config.yaml
arch: "tdnn"
model: "sound classifier"
dataset: "synthetic speech, music and everyday sounds put through simulated rooms and audio effects"
train_examples: 39062
gain_aug_db: 10
noise_aug: 0.002
n_mels: 64
hop_length: 160
input: "log_mel"
spec_augment: false
win_length: 512
targets: ["reverberation time", "distance", "source", "number of effects"]
num_classes: [5, 2, 4, 4]
norm: "batchnorm"
hidden_act: "silu"
depths: [9]
kernel_size: 5
stem: "single"
widths: [256]
loss: "binary_cross_entropy"
head_dropout: 0.1
init: "trunc_normal_002"
optimizer: "soap"
beta2: 0.999
learning_rate: 0.0032
beta1: 0.95
shampoo_beta: 0.95
eps: 1e-08
precondition_frequency: 32
max_precond_dim: 1536
merge_dims: true
one_sided: false
adamw_lr_other_params: 0.0013
cautious_weight_decay: true
max_steps: 28800
batch_size: 128
epochs: 94.4
lr_schedule: "step"
warmup_steps: 1440
weight_decay: 0.03
adamw_weight_decay_other_params: 0.05
Rows from block 4, named by matrix and row number. Each number is 128 + 32 x the weight over its row's rms, rounded and kept within 0 to 255. All counts start at 0. After the name is the row's rms in percent of the matrix's.
# conv: width-5 conv, dilation 3 (model.blocks.4.conv.weight, 256x256x5), inputs 95-113, a 5 kernel for each
conv.179 106 [ 85 118  88 121 116  93 150  77 146 105 156  94  38  83 137 129 119 124 125 144 128  96 178 143  99 137 122 127  95 107 128 120 152 184 100 126 100  87 144 154 110  94 122 174 129 152 185  34 144 135 146 109 139 186 124 126 157 153 109 137 155  89 161 132 164 117 122 122  66 174 170 145  98 139  97  32 111 119 156  92 138  44 153  97 116  99  68 111 139 115  75 130 123 138 170]
conv.180 099 [ 65  78 116 161 146 166 172 103 124 140 127 112 140 116 146 103 154 144 170 171 160 148 143  60 129 105 147 117 105 126  97 113 164  88 181 163 160 149 102 128 144  69 136 105 169 201 124 142  90 166 108 127 133 133 176 188 106 118 141 112  75 174  52 159 181 103 127 107  88 133 173  88 112 111 160 124 130 109 185  73 123 106  65 197 125 117 170  97 157 139 178  89 108  95 129]
conv.181 104 [141 117 120 137 146 105 141 131 151 115 112 139 118  73 119 147 115 156 114 148  74 123 111 157 120  70 105 125  48 159 113  99 119  91 147 114 183  98 190 139 112 160 112  56 103 121 157 118  92 201  67 139 171 135 104 128 106 134 122 145 123 132 107 162 111  99 128 144 126  85 199 108 196  90 155 173 109 176 111 112 130 151 138 140 149 108 147 103 161 118 109  92 153 162  52]
conv.182 103 [ 94 163 153 117 127 164 137 137 129 138 152  90 140 112 226 136  75 132 147 138 131 142 125 148 128  87 180  88 167 144 118 136 107  96  83 137  72 155 157  86 130 117 116 138 139 111 103 141 147  33  60 195 154 122 118 118  85 152  73 128 117  50 193  63 117 121 123 158 142 112 124 133 118 148 132 159 126 130 130 112  55 172 157 176 139  73 122 125 115 122 102 109 158  68 160]
conv.183 101 [140 108 120  78 192 137  78 128 130 146 206 138 141 135  54  86 115 152 169  98 129 141 158 164 109  85 179 139 114 114 100 172 143  94 100  95 211  77 102 114 124 101 169 138 186 160  56 190 154 116 133 115 174 154  97 105 140 142 136 134  93 100  91 153 130 123 106 105 119 145 135 162 133 102 168 103 157 190  97 189 115 102 122  29 102 155 108 132 149 139  50 107 142 160 114]
conv.184 108 [110 166  79  93 135 108 124 133 127 131 133 178 144 171 147  67 132 141 128 127 119  72 155 171 163 132 174 133 107  94 143  92 151 172 121 109 117  95 143 134 143 155 155 147  74 167 144 113  94 135 121  95 140 107 117 182 112 140 144 142 143 181 134 152  75  64 155 144 140 120 113 133  79  93 125 120 144 105 135 148  93 202 175 104 120 179 123 140 170  71  95 101 105 137 122]
conv.185 103 [ 81 164 116 121 158 131 119 164 157 116 134 224 112 137  88 104 105  77 157  85 157 119 137 103 123 128  71 181  71 182 180 123 127 129  83 133  86 173 137 142  84 121 171 114 148 128  75 152  65 112 117 147 116  62 153  70  98 134 107 101 144 127 145 180 117 146 154 138 117 134 151 148 139 155  40 135  72 156 154  79  87 130 196 125  66 201 148 136 127 151 126 113 144 155 158]
conv.186 102 [159 119 100 143 131 134 140  90  81 174 155 126 138 128  91 171 114 129 107  76 165 111 138  98 159 132  93 115 150 113 109 108 101 121 189 101 130 187 100 115 125 146  99  69 106 136 110 132  71 154 102  91 179  79 116 193 126  54 130 110 152 110 119 139 174  45 138 132 159 177 135 147 205  72 104 186  84 102 102 137  89 114 131  84 118 122  85 202 122  74 135 145 136 140 209]
conv.187 101 [133 175 117 124 159 138 150 128 112 129 139 112 116 136 150 182 116 108 103 137 149 127  62 158 160  97 162 129 108 121 127 156 140 138 146  59 149  95 107 146 152 102  82 136 119 155 106 155 144 129 133 121 136 152  84 139 145 146 108 143 200 117  90 167 155 101 127 127 108  87 159 112 155 168  57  91 128 142 154 158 100 154 119 131  70 135 120 104 125 105 151 107 154  85 129]
conv.188 096 [100 136  99  97 147 169  78 195 116 109  72 119 112 128 161 145 136 121 128 136 109  98 145 115 145 176 141 120 132  71 118 137  86 129 156 163 160 141 167 117 126 114 155 133 133  95 102 120  94 171 120 123  91 136 108 164 167 113 182 166 106 102 138 127 126 119  91 106 157 138 100  81  95 161  83 130 123 110 111 201 109 128 156 153 170 107 122 106 158 122  77 134 102 102 155]
conv.189 098 [146  70 105  97 127 255 167 101 117  31 122 146 125 131 182 118 140  75 109 159 134 112 128 140 160 145  90 163 128 115 104 148  90 115  93 130 127 147 122 113 103 121 148  94 115 146 101 118  88  81 126  89 157 146 105  87 122 137 148  88  89 148 120 175 126 154  45 200  94 109 149 184 105 110  81 104 160  70 158 176 155 127 108 147 129 129  78  98 108 172 138 177 145 159  52]
conv.190 106 [121 108  87 111 173 204 189  91  57  74 147 167 126 113  61 153 104 121 166 131 152 105 117 122 133 111  96 134 123 120 155  99 136 168 151 114  81 128 132 135 127 117  82 143 123 138 163 151  86 105  79 102 155 144 134 142 137 126 115  87 144  97  91 113 113  88 124 112 146  81 167 141 106 136 201 133 163  99 129 152 183 143 128  76 111 155  64 113 167 145 110 150 126  84 140]
conv.191 099 [112  80 106 143  86 123  86 132  91 149  70 114 155 117 159 124  84 127 144 176 113  87  92 143 150  88 121 101 160 103  84 109 125  98 138 105 136 176 179 130 143 107  99 136 127 109 137 131  68 167  99 181  81  60 126 162 125 122 116 131 130 129 123 157  78  93  98 176  86  98  97 117 145 117 130 173 141 132 158  61 157 137 114 140 122 140  71  40 108 162  74 113  62  92 169]
conv.192 103 [118 138 156 142 121  80  79 206 118  72 114 107 162 119 135 140 145 172 107 109 106 151  74 110 129 117 107 152 165 136 206 140 146 145  62 123 107 152  77 106 115  82  93 125 122 110  84 127 121 107 201 119 133 108 135 126 140  86 107  22  97 129 151 138  96 115 126 169 126  91 120 134 106 148 139 124 101 128 135 138 105 104 158  87 120 124 119 144 184  58 111 118  87 155  94]
conv.193 098 [173 113  90 157 105 103 135  83 125 129 104 114 158  96 116  86 170 127 107 108 121 143  96 104  75 132 173 184  88 113  91 159  85  92 137  72 165 136  96 199 177  95 172 123 149 173  58 179  98 167 164  83 131 132 148 138 182  89 144 126 138 116 208  98 130 121  94 105 142 154  70 149 106 122 187 233 133  95 142 119 119  81 141 137 142 109  67 209  56 130 122 118  77 128 129]
conv.194 095 [141 178 123 110 136 152 148 150 160  95 120  68 148 168 118 131 123 128 156 124  91 118  64 134 165  90 141 102 141 188 148  98 174 177  88 146 139 180 211 143 116 130 121 123 129 126  97 124 131 113 118  99 113 156  37 101 152 110  70 142 140 168 103 136 159 101  98 102 122 145 120  88 149 152 104 103 100 166 142 142  75 160 151 117 206 150  94 117 107 136  98  87  99 148 164]
conv.195 105 [121  95 116 142 103  89 123 129  66 144 169 115 110 120  89 185  55 171 104 195 133  95 156  94 128 101  98 115 132 133 146 105 129 119 117  95 178 106  70  81 140 132 103 164  74 158  42 123 178 116 141 177 129 132  93 162  93 128 131 133 108 159  98 131 145 104  93 126 139 102 104 142 127 115 116  62 192 154 139 120 121 113 190 126 146 121 130 138 150 129  97 114 118 123 137]
conv.196 100 [128 145 116 122 169  80 221 115 178 101 105 141 105 154 101 124  88  81 133 123 147  85  76 125 140  79 121 114 153 100 120 158 127 144 161 131 131 124 110 162 142  78  88 100 127 184 128 149 169 122  98 135 121 117 143 166 111 169  46  27 154 163 100 105  98 118  90 101 121 145  74 126 149 115 177 103 155  90 159  49 170 114 150 158 115 111 104  94 117 118 209  47  99 121 136]
conv.197 099 [ 75 103 115 114 145 109  99 120 128 199  93 129  76 145  91 160 110 148 122 151 117 140 129 112  60 113 112 159 133 115 122 137 124  65  92 100 127 108 124 118 191 163 112 147 180 102 134 137 146 119  75 133 114 123 125 119  73 161 125 194 165 144 125 113  97  95  60 118 142 142 176  90 232 136 165 115 129  82  97 118 166 103 118 162 187 107  95 123 151  96 133 161 102 157 164]
conv.198 095 [ 90  94  98 123 136  53  80 114 178  86  93 158 128 157 126 169 119  88  84 161 164 113  95 129 100 118 144  95 134  78 129 163 132 137  82 150 110 152  89 108 169 103 109 141 100 153 109 114 190 103  58 128 137 186 111 116 183 136 163  99 132 123  98  92 127  32  97  91 178 166 140 125 116 154 110 136 112 110 110 208 136 136  84 153  81 156  77 102 155 159 154 127 122 121 198]
conv.199 097 [140 134  78 193 121 139  92 168  92 102  87 148 135 106 129 101 181 114 164  98 147 119 159 173 119 175 130  84 106 150  71 166 172 102 158  69 230 124  96  92 123 115 132 144 182 101 150 152 170  89 123 148 106 121 105 211 124 164  91 123 154 135  95 151 126 141 125  56  83  73  97 145 127  84 104 117 122 143 131 111 192 127  86 101  39  66 148 142 103 118  95 125 187 128 181]
conv.200 101 [131 147 107 134 166  58 132 134 145 170 117 151 104 142 163 189  82 121 138 129 119  67 176  69 188 156  86 116  99 205  86 143  77 154 119 148 122  77 129 128 104 176  99  99 112 125 146  81 188 120 164 140 103 110 120 133 144 108 170 145 153  90  84 116 147 155 165 126 143 135  99 116 108 131 101 122 156 143 142 124 148 195 118 132 140 135  81 165 116 123  86 107  72 145 163]
conv.201 104 [ 95 142 112 188 143  86 140 156 136 114 143 145 111 150 120 108 153 140  84 193 145 156 143 184  56 174 122  82 131 139 125 133 164 151  78 105 153 119 150 111  93 145 148 147 128  81 114 149 129 154 109 179 127 168 138  80 149 128  65 141  75 127 198  73 192 100 138 148 143 129 125 174 143 107  84 106 154 127 130 118 111  57  99 122 137  94 122 126 121 113 134 138  73 109 202]
conv.202 098 [ 94 143 177  88 119 170 151 162 103  87 146 105 111  83 189 118 139 144 153  81 104 129 176 137 131 119 132 109 109 153 116 106 161 143 137 158 159  95 104  81 117 228 152  89 140 112 130 163 153 127 133 101 203  92  86 150  95 142 164 107 100 181 153 116 141  70 115 165 112 128 108 171 109 112 184 164 112 111 169 148 131 194 119 148 126 124 120  97 138 112  67 118 145  73 132]
conv.203 101 [125 117 124  99 155  74 207 125  83 117 115 106 133 133 147  86 124 139 151 109 108 148 155 130  95  91 155  67 155 114  92 138  88 109 149 112  78 125 137 127  84 141 111 109 158 127 113  99  62 174 138 105 175 132 240 131  86 169  92 132 165 144 174 138 115  97 141 134 127  83 116 123 109 146 165 129  63 131 149  25 159 120  98 100 180 141 119 112 158 144 119 106 141  92 177]
conv.204 104 [ 74 100 112 160 163 108 143 120 104  91  76 137 112 185 124 176  95  65 171 164 127 136  86 136 115 120 211  94 105 107  98 152 113 137 155 102  96 132 157 154 128 121 102 123 176 111  84 120 165 140  97 150 121 108 128 126 155 111 116 189 189  87 164 179  87 144  71 166 153 126 130 217 122 123  92 159 136  61 122 175 145 155 126 136  88 104 138 111 123 163 130 130 135 148 100]
conv.205 102 [ 48 221 149 125 108 124 143 136 109 145 148 110  99 108 133 124  95 148  99 156 124 118 129 173  96 107 168 157  56  98  82 143  85 113  90 140  82  78 140 138 108 104 121 137 122 141 123 105 134 129 182 109  68 142 205  89 104 125 144 148  63 123 123 186 117 127 167 173 134 111 134 127 179 123 150  87 138 125 191 134 117 163 139 134 161 127 173 163 102 119 132 126 131 154 118]
conv.206 102 [134 172  99 142  34 130 159  73 117 118 143 142  88 149 142 145 120  97 134 167 104 101 129 165 133 131 138 121 145  99 183 134  90 105  87 139 105 140 149 108 157 122 132 111 110  88  53 170  96 107 151 157 168 121 145 122  99 116  88 197 135 140 133 158 153 120 112 131 116 167  90 162 113 122 145 151 155 136 138  96 178 192 113 114 122 167 149  81 169 181 119 150 146 139 166]
conv.207 095 [ 42 150 160 113  61 155  68 153  64 125 107 176  55  66 100 107 126 112 118 164 155  94 158 139 127  74 147 126 132 145 177 171 128 120 138 140  86  65 118 163  57 145 112 138 149 126 143 158 138  79 123 111 105 122 143 132 113 126 114 154 142 146 174 168 142 157  95 153 155  67 120  81  81 142 213 130 117 181 123 139  97 147 164 132  80 190  79 114 118 121  84 100 148  97  56]
conv.208 102 [155 105 135 103 152 131 110  68 118 122  86  99 108 114  82 210 155  87  85 156 130 122 109 176 139 122  75 142 133 130 105 112  86 130  87 127 116 182 102 120 131 140 154  87 138 111 112  87 170 116 122 165 125 174 145 144 118  96 164 153 130 151 117  87 143  68 182 160 162 114 110 115 176 133  95 126 131 131 129 126 189 100 131  96 144 113 163 105 173 101 172 140 170 110 118]
conv.209 105 [113 118  91 114 104  94  78 174 113 168 135 154  97 119 144  92 194 103 131  81 114 122 147  85 137 129 134 149 129 149 120  94 143  66 158 166 159  86 126 126  70 194 100 101 163 106 190 144 166 137 118 172 118 124  52 133 103 161 140 118 158 100 162  92 121 149  81 155 122 129 180 145  91 161 129  60 142 131 150 107 176 132  76 145 130 129 124 113 113 114 129 152 139  76 178]
conv.210 094 [150  79 147  90 166 154 126  63 117 134 101 163 121 142  84  99 146 168 128  98 161 169 105 108  48  82 146 106 143 120 128 109 133 111 132 150 114 129 128 115 170 104 118  11 206  77 127 171  94 121 122  98  89  93 160 106 127 124  78 146 132 167 114 121 111 183 139  81 117  97 179 123 186 132  99  88 159  72 168 126 139 142 112 175 127 168 129 136 122 177 167 136 130 124 185]
conv.211 101 [119 216 124 141  78 132 148 112 118 117 164  98 124 178 171 140 178 114 138 109 109  66 173 144 118 159 122 102 108 142 137 149  91 125 123 149 123 119 130 119 120 119 151 119 141  78 144 117  93  65  98 123 128 156 185 147 116 154  92 142 153 132 124 168 145 171  74  73 199 134 119 107 135 154  94  94 158 123 142 144  70  68 160 219  97 115  99  97 156 116 103 164 145 166 159]
conv.212 100 [117 136  82 117 121 155 167 115  99 161  99 151 119 159 165 122  93 155 108  99 127 127  97 128  18 127 141 119 142  43 111 137 157 106 126 140  79 127 119 136 148 140 150 122  85  77 102 139 122 147 114 116 161 114 209 126 130 100 118 148 143 131 111 139  84  70 170 147 117 111  91 101 142 109 222  94 117 181 196 104 151 144 107  67  75 130 187  57 114 196  95  96 151  97 193]
conv.213 102 [129  98 146 121  89 173 152  93 103 162 164 130 166 137  86 122 135 153 121  92 184  51 117 145 146  81 121  56 126 169 100 137 143 144 130  95 172 171  67 186  96 101 106 163  87  68 157 197 106  61 125 140 127 130 133  46 144 140  78 175 112 111 143  87 166 150  95 200 162 144 123 137 155 157  74 168 140 125 161 101 134 163  92  64 137 120 137  84 109 105 176 154 123 158 163]
conv.214 097 [ 98 122 125 164 164 104 134 154 167 136  87 110 120 178 124 106 181 142 145 135 155  91 173  86 131 205 152 109 139 152 148 117 149 186 136 105 126  98  94 157 118 134 102 115 145 133  96 140 151 196 128 112  88 126 121 120 108  93 149 181  60  86 133 116 180 133 158  97 190  99 157 135 167 204  76  78  88 150 144 109  99 135 156 166 174 172 159 147 197  96  67 112 143 142 137]
conv.215 097 [139 134 138 175  70 132 146 169 133 135 122 147 145 128 114  66 107 149 173 142  88 114 123 111 103  15 243 164 143 129  81 132 105 123 182 133 111 127 111 158 156 120 181 141  80  73 119 110 124 114 116 101 155 115  94 143 146 184 148  99  85 186 102 176 165  77 122 154 108 126 132 115 159 118 132 179 118 100 149  93 175 109 173 144 143 157 189 125 139 128 142 108 157 143 117]
conv.216 098 [152 203  77 124  80  83 162 118 120  81 127 151  94 142 138 223  40 149 121 166 123 176 123  49 135 119 130 120  99 136 137 137  93 144 112 147 172 161  19 152 155 105 131 127 146 164 115 123 196 173 127 122 121 188  83 109 145 114 126 120  83 124 209 112  79 158 146 191 107 120 173 144 180 126 117 117 106 109  41 150  84 157 117 126 128 104  85 134 122 134 151 160  57 143 131]
conv.217 105 [140 147 143 181 138 149 156 104 116 181 102  97 169 114 123 137 112 105 137 103 146 120 130 120 114  90 122 127 165 114  61  85 138 162 124 130 147  85  92  94 182 109 154 112 110 141 123 136 101 151 102 117 166 120 166 166 150 123  97 181 101 185 103 142 131 172 151 108  79 133 155  97 151 153 166 138 137 140 164  77  87 121 119 153 151 104 134 136 115 130 138 115 117 215 148]
conv.218 097 [148  71 209  69  85 137 113 127  90 164  98 134 110 150 126 163 131 162  55 128 138  79 131 106 128  96  72 112 123 144 109  90 122 193 125  70 129 141 134 170 146 148 118 109  96 116 145  71 128 126 100 155 122 176 142  80 123 132 162 190 160 143 131 105 127  88 102 151 112 109 171 137 115 117 136 170 168  94  75 149 133 139 181  67 147 107 130  94 106 122 132  82 148 154 152]
conv.219 100 [123 125 154 108 118 148  87 118  87 145 179  93 109 154 132  85  68 182  96 111 147  76 130  93 132 104 134 102 113 135 126 144 179 105  98  48 168  84  89 125 109 147 100 154 153 132 131 170 109  45 124 161 128 141 145 114 132 154 109 152 145 143 121 155  94  78 159  58 146 140 134 123 179 103 103 105  97  79 130 139 143 103  36 115 138 119 177 109 122 143 123 104 109 155 158]
conv.220 102 [107  96 123 135 173 105 106 156 147 143 123 178 148 149 114 148 126 117 177 138 105 152 124 112 116 168 171 154 114 175 109  63 110 162 143 149 201 135  81 131 103 128 128 170  79 147  88 163  76 102 178  57 101 135 150 124 133 109 178 130 107 112 110  95 112 114 120 180  93 129 148 105  93 144 145 129 115 157 127  80 120 102 120 135 103 133 122 163  13  85 138 115 110 171  69]
conv.221 102 [ 76  76 152 150  84  69 133 163 189 143 165 135  72  83 140  55 146 177 145 164 109 149 143  96 122 186 109 138  95  80  81 134 149  83 131 138 124  84  98 132  75 156  80  88 124 122 153 105 117 125 164 100 138 125  85 159 128 137 134 143 128 134  72 178 139 130 158  96 119 166  94  86 119 132 187 105 148 147  88 124 141 116 157 106 126 169 134 101 148  70  95 129  82 162 170]
conv.222 093 [147 123 116 127  51  92  95 146 122 160 148  81  95 181 153 146 138 123  96 118 119 144 126 150 152 110 138 133 149 166 135  93 150 126 102 114 172 144 111 121 134 156 179 124 130 154 145 104  93 199 124  94  97 163 100 100 128 104 131 154 117 179 119  92 116 164 191 120  78 126 180 159 128 127 121 167 179  91 110  81 175  91  86 121  64 101 118  89 115  97 139 137 161 117 105]
conv.223 101 [168 131 121 139 103  96  93 131 120 106 128 120 133 113 139 178 142 111  67 117 135 115 113 146 172  75 152 158  88 154 106 134 104 121 131  85 126  84 171 127 121 111 175 132 143 152 173 106 143 135 114 124 116  71 155 142 109 186 115 179 176 129 119 157 111 204  80 121 139 130 151 144 109 143 119  89 120 141 116 139 100 106 133 100 127  96 131 131 129 131 143 149 126  78 116]
conv.224 099 [172 107 130 146 129 145 123  96 130 181 160 143  81  91 100 111 155  98 162 142 150 115  88 106 170 116 166 129 156 158 203 122 138 186  84  82 158 104 186 166  67 140 139  85 154 133 143  74 142 149 188 145 190  48 129 159 185 109  72  76 113 111 147  75 188 136 135  94 101 168 145 110 152  86  94  93  75 141 145 164 110 119 107 124  68  95  95 108 137 151 127 134 151 124 192]
conv.225 097 [179 139  88 121 145 114 133  85 133 149  91  90  72 153  91 157 152 126 135  80 140 108 220 138  70 157 154 142 140 145 126 149 107 144  91 147 119 133 135 135  98 134 109 103 115 137 114 140  88 113 145 140 156  59 109  87 110 119 160 103 156 125 130 126  94 134 110 121 137 138 102 151 132 163 151 143 119  67  59 180 158 154 111  87  83 144 132 108 146 107 165 157 102 147  94]
conv.226 098 [141 137  95 115 150 141 132 126 129 154 106 108 128 161 138 149 105 119 122 160 139 142 136 143 118 125 118 149  72 105  99 163 168  80 121 241 182 139 134  97  96 109 141 182 140 132 135 156 106 136  35 156 153 108 154  81 201 126 103 117 125 122 101 235 132 106 103  96 113 136 121 220 137 103  93  92 147 146 101 131 119 172 153  86 149  58 109 135 107 113 159 135  74 128 176]
conv.227 099 [109 128 140 160 168 127 110  91 174 119 121  78 145 116 137 114  49  91 154 117 122 191 125 140 150  79 122 144 159 176 161 122 129 153 193 136 175 116 114  95 185 128 112 112 138 114 106 124 102 129 122 144  90 127 149 125 145  49 118 126  93  98  89 123 172 147 140 110 105 121 142 118 134 114 159 128 109 155 153  98 176 121 153 101  85  84 118 147 130 170 147 142 112 109 120]
conv.228 105 [111 104 158 107 159 108 122 159 103 148 130 120 132 105 126 159 186 143 144  97 165 137 136 116 116 159  80 150 100 160 101 127 106  82 119 121 181  93  96 197 119 161  95 132  75  85 142 165 134  77 199 116 113  83 168 125 129 139 147  81 164 101 122 114 109 122 136 144 137 162 139 176  88  91 100 148  90 165 136  84 147  67 111  96 157 213  85 158 145  94  95 145  77 129 143]
conv.229 094 [116 104  83 123 113  77 135 119 162 108 159 136 157 146 148 138  88 132 169 178 108 150 132  44 145 138 143  75 109  86 154  74 169 137 145 122 100 137 125 104 132 152 112  82 131 139 113 146 162 186 104 162 129 170  97 136 108 180 105 118 186 146 124 127  97 148  88 166  94 125 114 174 111 107  61  86 125 124 127 161 135 145 128 189  91  56 104 117 144 160 148 136 103 183 180]
conv.230 103 [153 186 103 166 112 150 173 105 131 153 165  94 126 136 117 137 127 100 156 104  94 141 162  83 126 176  95 140 150  85 127 125 131  81 167  85 123 140 131  95 208 122 143 114 118 121 127 132 139  99  73 155 143 123  64 176 119 123  93 127 146  93 117 187 135  98 145 142  83 145  87 129 131  87 147 130 146 142 112 119 119 132 161 132 169 108 125 113 102  90 157 210  72 166 121]
conv.231 098 [132  90 106 116  59  85 140 163 128 101 118 158 127 144 199 119 138  98 131 166 123 199 169 138  87 142 151 132 170 144  82 130  91 120 135 129 117 131 110 124 100 129 151 153 158 116 188  91 160 181 101 116 125  25 171 116 106  81 146 110 193 125 124 181  80 112 166 101 164 134 138 111  93  81  47 137 154 117 128 225  85  77 106 147 174 103 119 110 116 170 134 147 138 168  98]
conv.232 097 [131 189  78 108 130  55 105 124 158 136 157 119 148 129 123 136 145 138 149 132 126  70 101 170  88 163 137 131 169 109 218 133 159  87 139 144  95 128 105 132 154 130 108  88 142  82 163 128 165  84  77 123 151 124  94 180 107 171 137 109 176  89  71 132 158 103  82 145 136 151 109 130 103 172 105  79 119 127 104 121 179 127 109 124  88 125 138 164 102 131 175 126 108 124 165]
conv.233 097 [156 113 127  97 112 125 123 191 100 120 158 153 118 100  92 164  88 165 106 131 113  95 127  74 162 110 107  62 141 115 106 168  97 141 139  77 164 119 186 155 217  93 109 127 129 141 161 147 116 146 117 137 154 153  82  95  95 193 160  96  91 110 110 147 103 154 184  83 155 127 101 117 129 106 112 168 125 124  83  90 121 166 113  50 172 137  86 141 169 183 124 174 171 145  95]
conv.234 096 [131 112 130  83  95 141  95  97 146 125 130 127 174  86 129 123 156 152 114 148 113  88 100 138 108 106  52 152  75 162 134 144  94 124 128 148 100 148 101  96 175  77 186 169  77 131 149 198  95 112 126 108 110 146 147 110 146 170  79 150 134 158 129 136  83 209 166  28 181 174 124 141 137 132 162 106 135  85  78 124 135 117 123  73 107 168 162 124  73 168 101 109 129 101  53]
conv.235 101 [131 174 150 112 103 176 126 117 137 121  86 161  95 147 124 116  69 168  76 244 106 128 161 132  79 142  99 186 107 171  97 110 197 119 131 111 156  88 101 178 151 121  95  94 198 152 105  98 109  85 157 113  85 177 156 123 129 112  69 178 111 134  97 103 161 101 164 152 142 112 107  98 119 150 132 138  87 133 114 115  96 160 159 109 113 172 127 112 140 167 146 111  73 149 127]
conv.236 097 [ 96  95 171 169 164 130 149  83 152 106 139 183 136  69 147 174 101 132 137  90 147 136 127  98  54 105 113 165 145 171 158 106 135  79 150 149  85 148 154 147 194 172 148 141 100  73 140 154 113 116 119  90 163  68 172 136 112 109 186 200  56 142  59 143 169 102 145 114  90 116 103 124 103 139 170 120 102  99 111  88 128 142  74 132 189 133  69 123 151 149 111 145 120  78 185]
conv.237 103 [117 116 158 152 126 166 146  49  81 164 149 109 158 110 138 137 116 156 145 127 118  83 139 157  97 109 119 123 137 124 101 118 131 119 137 130 106  77 112 172 136 122 136 162 118 191 150 128 155  94 147 135  80 111 110 194 127 135 125 114  63 117 192 109 121 151 121  44 144 153 135 121  74 160 133 152  92 125  64 168 149 171 148  84 162 115 109 145  69 136 153 118 122 133 146]
conv.238 100 [171 158 153  52 145 142 120  97 172 126 148  29 156 130 147 156 158 138 143  47 146 236 141 127 123  50 128  97 103 107 104 160 116 126 166 102 109  84 134 111 142 100 111 124  78 134 157 108  62 158 107 118 105 159 166 163 188 111 135 164  81 100  96 133 174 111 116 121 142 121  96 122 120  70 207 119 110 136 151 105 151 166 164  96  61 107 118  93 127 133  90 115 121 112 191]
conv.239 095 [105  95 152  96  88 156 111 138 130 117 121 104  73 168 160  81 127 161  99 148 164  94  97  99 100 125 101 186  85  80 149 141 140 205 161 104 108 107  91 155 152 135 138  77 102 151 118 106 140 113 147 130 126  98  64 126 100  50 111 166 183 121  96 128 112  75  98 130 124 105 108 100 152 110 139 227 160 139 146  84 146 129 127  94 134 131 156 153 120 114 115  96 145 155 147]
conv.240 096 [137 112 151 104 106 192 105  86 174 126 131  83 107 129 118 148 165  97  97 115  97 156 106 108 152 146 152 138 138 115 199 158  99 124  27 111 104 158  79 125 178 104 152 155 136 171 123 162  37 125 129 123 168 191  87 159 151  77 163 147 136 114  94 178 125 140  60 112 147 112  68 156 118 159 106 103 130 117 184 136 132 164 123  57 196 174 140 133 152 121 105 107 156 114  64]
conv.241 101 [136 136  57 116  67 109  80 121 154  87 122  98 158  71 137 116 148 134 121  89  94 100  91  60 178 119 196 134 149 153  85 101 144 100 133  87  90 155 184 153 108 144 155 141 166 146 111 124  99 133 100 158 142  99 177 151 102 125 107  87 125 164 138 167 123 140 114 120 123 108  68 147 148 163 152 163 122 156 135 106 163 184 118  94 129 134 144 140 107  73 151  53 177 108 137]
conv.242 101 [ 52 118 125 100 117 104  73 137 134  88 125 101 153 120 104 132 139 179 123  91 115 156 130 115 127 159  98  53 120  90 153 109 109 132 167 137 176 109 107 146 158 103  95 159 141 134 131 130 109 173 127 176 110 162 120 190  96 138  83  74 124  81 164  70 157 135 142 157 110 104 184 110  67 196 121 163  86 166 103  78 156 153 100 137 120 120 139 133  80  98 128 137 137 149 110]
conv.243 099 [107 164  72 109 205 130 108 131 175  55 106 144 160 143 136 110 106 124 147 145 124 108 186 138 131 101 138 106 118 143 122 137 129  41 153 153 117 141  72 111 129 128 140  85 120  94 134 102  68 102 128 147 147 141  85 195 130 100 104 120 112  98 122 159 140 126 195  98 112  97 122 209 101 147 110 160 172 125 132 119 166 158 206  87 109  68 154 120 101 171 135 120 140 104 145]
conv.244 092 [230 153 127  97 145 113 130 164 118 118  67 209 156  76 108 204 108 109 103  85 126 119 148 108  52 112 122 163 134  78 161 114 121 219 117 164 120 133 129 123  82 132 125 141 140  97 104  79 130  85 142 107  87 125 114 128 130 147 162 140 148 134 117 125 100  68 112 159 136 116 103 111 113 136 127  94 144 141 139 153 169 112  93 154  76 137 152 100  91 115  78 143 157 153 128]
conv.245 099 [130  98 122  68 131 125  85 178  74 131 155 151 132 106 124 111 110 143 128 217 103 151 118 178 151 154 132 159 147 131 115 135 144 121 110 170 138 131 116  52 162 136 146 116 102 131 130  98 107 149  87  96  76 151 111 146 151 156 175 106 153  90 158 128 147  64 189 143 125 150 152  82 111 122  52 120 143 150 165  74 120 124 102 139 115 111 156 132  96 157 123  99 153 126 125]
conv.246 100 [123 144 100  83  97 129 114 140 111 122 137 123 124  88 157 157 126 116  68 139 100 178 122 112 191 143 140 139 125 136 128  99 125 123 109 164 137  93 163 143 181  94  53 229 118 150 108  88 156  94 169 146 133 113 146 112 151 156 144 140  75 173 165 104 165 141  78 125 127 111 113 139 122 172 164 129 138 140 108 114  78 102 146 135 140  97 200 100 196 152 113 101 101 191  94]
conv.247 107 [110 131 175 113  80 106 123  93 155 129 138  97 103 117 157 154 111 127  94 105 113 132 126 121 116 141 147 145  85 135 180 139 140 134  74 125  68 154 106 146 152  98 106 115 152  93 139  93 151 119 159 150  92 149  97  88 137  86 156 164 139 127 108 126 118 212  55 110 105 119 110 120 148  98 142 114 116 161 150  93 183 151  91 158 109 146 117 156 115 116 104 114 125 111 186]
conv.248 101 [120 129 173 100 172 209 133 129 159 168 166 180  95  79 138 116 137 153  85 159  71 219 120 104 123  70 136  96 155 120 151  93 131 139 178 105  75 162 163 154  42 108 161 157 183 138  49 139 114 135 131 158 120 133 107 125 191 137 156  30 103 182 166 130 155 115  97 105 112 141 157 201  99 112 119 175  63 102 141 173  99 143 157 127 136 194 110 183 143  70 142 110 128 134 184]
conv.249 100 [ 85  89 118 114 164 154  99 145  69 160 168  78  89 137 121 130 140  98  76 159 130 119 135  64 130 129  81 122 155 129 123 201 149  50  78 163 126 113 164 160 127 104 134 161 115 122 181 172 122 186 133 121 119 109 185 130  70  54 163 121  81 149 170 132 108 141  58 159 154 106 109 121 139 138 157  95 208 131  95 117 116 156 102 128 162  57 176 141 107 158 154 165 125  70 155]